{
  "model": "image classifier",
  "dataset": "drawn human figures in many poses",
  "train_examples": 195000,
  "image_size": 64,
  "crop_scale_min": 0.8,
  "horizontal_flip": true,
  "translate": 0.12,
  "cutout": 0.4,
  "targets": ["top", "trousers"],
  "num_classes": [12, 12],
  "arch": "mlp_mixer",
  "norm": "layernorm",
  "norm_position": "pre",
  "activation": "gelu",
  "mlp_ratio": 4,
  "parallel_block": false,
  "inner_norm": false,
  "patch_size": [8, 8],
  "conv_stem": true,
  "layers": 8,
  "width": 384,
  "mixing": "cutmix",
  "loss": "cross_entropy",
  "init": "kaiming_normal",
  "residual_init": "zero_last",
  "optimizer": "muon",
  "muon_scale": "original",
  "lr": 0.0098,
  "momentum": 0.9,
  "nesterov": true,
  "orthogonalizer": "polar_express",
  "adamw_lr_other_params": 0.0014,
  "sam_rho": 0.1,
  "steps": 12400,
  "batch_size": 128,
  "epochs": 8.1,
  "lr_schedule": "linear",
  "final_lr_fraction": 0.01,
  "warmup_steps": 1240,
  "weight_decay": 0.0,
  "adamw_weight_decay_other_params": 0
}
Rows from block 2 of a small image classifier, named by matrix and row number. Rows with one number belong to one neuron. Each number is 128 + 24 x the weight over its row's rms, rounded and kept within 0 to 255. All counts start at 0.
After each neuron's rows are labels from the 100 images, of 14976, where the neuron reaches its highest value: "lies over" is the class under the peak. Only what is clearly more common there than usual is listed. The data: drawn human figures in many poses.
# fc1: MLP up (model.blocks.2.mlp.fc1.weight, 1536x384), inputs 256-383
# fc2: MLP down (model.blocks.2.mlp.fc2.weight, 384x1536, transposed), outputs 256-383

fc1.351 [113 109 166 138 128 151 131  90 134 142 177 166 145 123 118 129 136  99 125 122 137 145 125 130 169 146 136 191 122 163 178 119 107 127 159  74 128 125 131 173 137 111 113 127 137  88 144 154 138 121 110 122 110 135 140 144 109 120  83 148  91 100 127 138 112 118 166 128 150 129 125 145 116 175 117 123 158 117 144 137 137 117 106  97 109  95 150 182 121 144 121 149 145 162 183  94  96 141 107 183 148 121 113 165  90 158 137  96 147 114 148 107 174 119 136 150 135  99 124 172 158  91 122 118 121 113 110 105]
fc2.351 [124  95 158 102 127 127 131 202 100 118 106  82 140  96 138 124 172 139 158 150  91 110  96 159 148 121 107 135 116 103 143 101 140  97 128 107 166  80 134  99 101 134 121 136 146 174 143 136 139 115 127 131 130 121 131 114 137 143 155 125 155 143 112 141 139 104 123 101 145 161 135 106  72 105 112 139 137 100 114 114 206 153 118 169 161 145  87 140 163 151 144  82 117 106 113 136 148 127 107  97 145 121 191  97 145 132  89 145 139 126  95 140 141 118 133 114 121 112 118  77 137 135 132 124 137 125 102 106]
lies over: torso

fc1.648 [114  96 152 115 109 141 151 115 155 144 125 146 140 101 101 146 152 175 117 117 114 160 133 168 156 135 162  99 137 126 162  73 118 170  97 148 136 118 136 128 137 162  61 101 135  96 139 122 114 116 131 102  97 104 118 122 133 112 142 155  87 200 136 131  87 160 107 126 152 100 117 130 100 159 110 167 127 126 121 107 120  98 111 130 138 142 110 143 118 139 166 136 106 143 158 105 166  96 152 105 129 159 150 127  97 194 104 150 125  92 122 114 137 123 162  87 144 135  86  99 102  82 108 141 110 156 135 119]
fc2.648 [111 155 131  86 128  92 102 115 115  85 127 143 101 144 134  85 114 119 153 158 127  84 160  90  86 142 112 166 142 141 141 153 116 126 142  91 112 150 122 108 173  90 160  98 166 143 130 154 135  95 132 102 149 155 123 111 106 171  56 129 148 126 121 122 140 124 120 107 138 147 137 118 143 115 161 107 130 116 143 151 131 135 107 151 126  77  96 112 150  78 144 125 158 139 132 157 124 124 131 142 120  67 127 183 147 137 143 114 117 118 146 153 110  54 105 143 123 134  98 124 137 143 117 148 196 110 169 134]
lies over: head

fc1.295 [155 115 118 113 124 103 103 173 127 120 155 116 157 124 127 127 110 113 135 138 101 131 138 110 151  88 160 137  86  98 161 126 124 115 107 116 158 150 100  87 165 155 151 100 100 124 144 118 107 137 127  91 144 138 102 161 106 135 121 152 102 139 127  92 141 144 137 148 128 156 102  74 134 127  83 114 121 129 148 121 145 103 157 111 117 111  94  92 144 123 145 142 112 147 107 106 125 129 120  87  69 110 121  93 180 142 113 133 163 162 142 115 137 102  83 147  86 100 110 130 156 109 144 159  75 115 135 146]
fc2.295 [109 127 146 134 131 135 125  81 115 143 110 157 140 103 148 152 126 140 138 141 171 133 200 108 120 142  88 132 127 129 108 108 137 168 166 141 150 158 185 137 115 107 108 125 141 156 128 114 127 133 120 120 130 135 122 128 146 150 101  68 129 110 151 183 127 131 100 130 150  90 147 124 130  93 135 148 121 115  91 130 167 146 115 128 142 106 110 100 160  98 137 103 139 154 140 126 185 142 154 162 128 132 132 140 170 122 161 114 110 157 102 152 109 163 117 176 119 153 168 117 109 124 104 134 106 122 133 116]
lies over: leg

fc1.124 [166 139 123 131  76 119 129 117 173 140 133 145 136 112 145 100  87 122 139 116 152 126 120 119  70 198 137 149 121 117 132 154 158 127  98  88 120 113 111 163 129 124 100 167 132 115 156 121 147 141 113 144 162 141 135 117 156 161 117 141 111 136 101 138 177 146 160 132 142 159  82 155 165 121 109 138 135 127 156 124 183 147 115  99 152 111  83 120 139 132 140 108 118 119 139 148 115 134 103 151 118 127 124  76 159  73 113 143 136 111 111 126  88 167  92 138 102 124 131 128  99  90 135 172 126 106 140 136]
fc2.124 [118 125 132 115 121 157 138 126  57 139 121  96 121 125 134 149 118  73 165 165 121 128 130 146 159 133 105 120 158 158 164 139 119 130 158 118 152 155 156 147 126 119 139 111 140 155  96 124  89 164 114 100  85 152 147 115 142 131 139  89  86 106 167 110 104  94  80 150 143 138 111 158 128 132 122 117 172 120 111 123 117 136 128 177  98 142 122 140 105 149  87 120 113 128 101 186 115 136 156 121 104 117  93 145  98 204 140 131 123 182 149 129 136 105 146 147 140 157 146 128 172 122 118 122 150 125 122 111]
lies over: leg

fc1.610 [ 81 162 119 128 129 141 173 104 148 141 125  90 144 117 154 127 150 105 114 113 147 158 113 108 133 106 189 109 110 129 130 116 123  84 160 138 147  96 111  99  78 151 112 159  72 134 116 111 131 125 129  96 133 133 130 143 133 117  64 116 121 168  93 106 104 130 159 130  99  96  83 132 174 108 106 117 152 151 145 115 102 137 126 130 132 113 130 111 108 125 150 130 156 116 116 148 116  86 157 164 131 143 137 129 124 121 139 125 129 113 147 187 118  75 167 124 139 129 106 160 160  87 115 119 145 100 134 166]
fc2.610 [140 121 121 115 130 105 149 158  93 144 125 137 120 111 109 133 155 151 121  78 111 120 108 144 157 155 134 157 122 121 116 118 145 120 123 113 156 120 163  95 155 124 163 101 137 104 165 161 122 119 119 138 107  83 127 114 182 125 141 106 156 111 128 119 154 101 106 120 144 111 115 179 142 140 135 151 113 139 133 118 108 136 110 129 115 136 136 119 141 226 108 124 146 157 128 114 129 170 136 117  93 144 119 149  83  88 181 156 138  96 123 115 113 137 102  93 133  60 140 136 147 172 117 151 152 106 128 122]
lies over: torso

fc1.581 [126 125 138 118 115 148 132 131 117 152 145 120 118 137 113 140  99 111 157 136 157 152 141  82 180 151 131 149 120 118 145 117 107 112 106 101 105 134 158  73 138 126 142 151 142 102  74 120 173 143  89 107 133 142 175 128 132 125 171 115 120 169  97  97 122 130 184 149 133 139 152  96 156 154 101 121 104  99 138 125 114 154 153 118 135 121 132 135 143 168 117 101 148 151 145 140 122 142 126 108 114 118 146 154  94 157 142 148 156 154 129  75 141 158 132 101  89 108 132 140 135 140 107 156 151 132 100 177]
fc2.581 [109 110 135 148 124 132 152 122 106 135  93 145 186 144 114 175 119 151  98 133  71  94 113 165 172 177  95 108 124 143 144 163 141 121 162 131 102 111 131 131 104 110 129 146 158 122 154 152 182 128 109 161 107 140  82 119  98 104  91  58 159 149 140 105 104 129 130  87 121 110 135 119 133 129 122 126 118 147 146 162  87  96 103  99 153 147 142 144 106 139  98 155  91 126 107 114 103 152 103 153 140 115 138 124 109 110 120 113 129 129 114 113 176  97 134 125 137 141 128 112 107 100 103 174 153 107 114  80]
lies over: torso

fc1.247 [155  79 132 142 122 111 129 106 106 151 148 103 120 109 104 193 166 122 107 135 131 122 126 140 137 129 110 128  71 116 129 129 151 160 145 160 105 155 110 152 131 125 161 170 130 109 132 154 140 136 156 173 185  83  84 125 122 157 139  99 150 161 124 103 156  80 149  85 119 169 114 110 125 160 131 133  87 118  95 187 114 115 128  94 127 146 113 127 134 140  86 148 113 121 112 172 193 131 121 169 140 107 131 126 121  81 103 137 112 116 168 108  93 124 156 117 150 149 137 101 129 171 124 196 104 128 153 125]
fc2.247 [102  89 145 106 110 133  83 126 147 164 145 128 101 147 136 109 100 126 111 128 147 118 119 112 124 114 161 161 139 107 121 122 132  85 145 124 110 143 155 144 108 139 109 191 113 166 151 143 137 154 126 128 135 111 142 118 132 131 206 137  96 141 152 146 122 128  98 115 116 148 150 118  98 129 100 114 134 128 146 135 154 128 115 118 102 156 142 169  95 119 144 138 130 132 149  85 209  99 138 110 100 120 115 176 141 182 165 134 151 119  97 124 160 142 125 138 100 121 149 131 144 137 117 161 155 133 132 103]
lies over: leg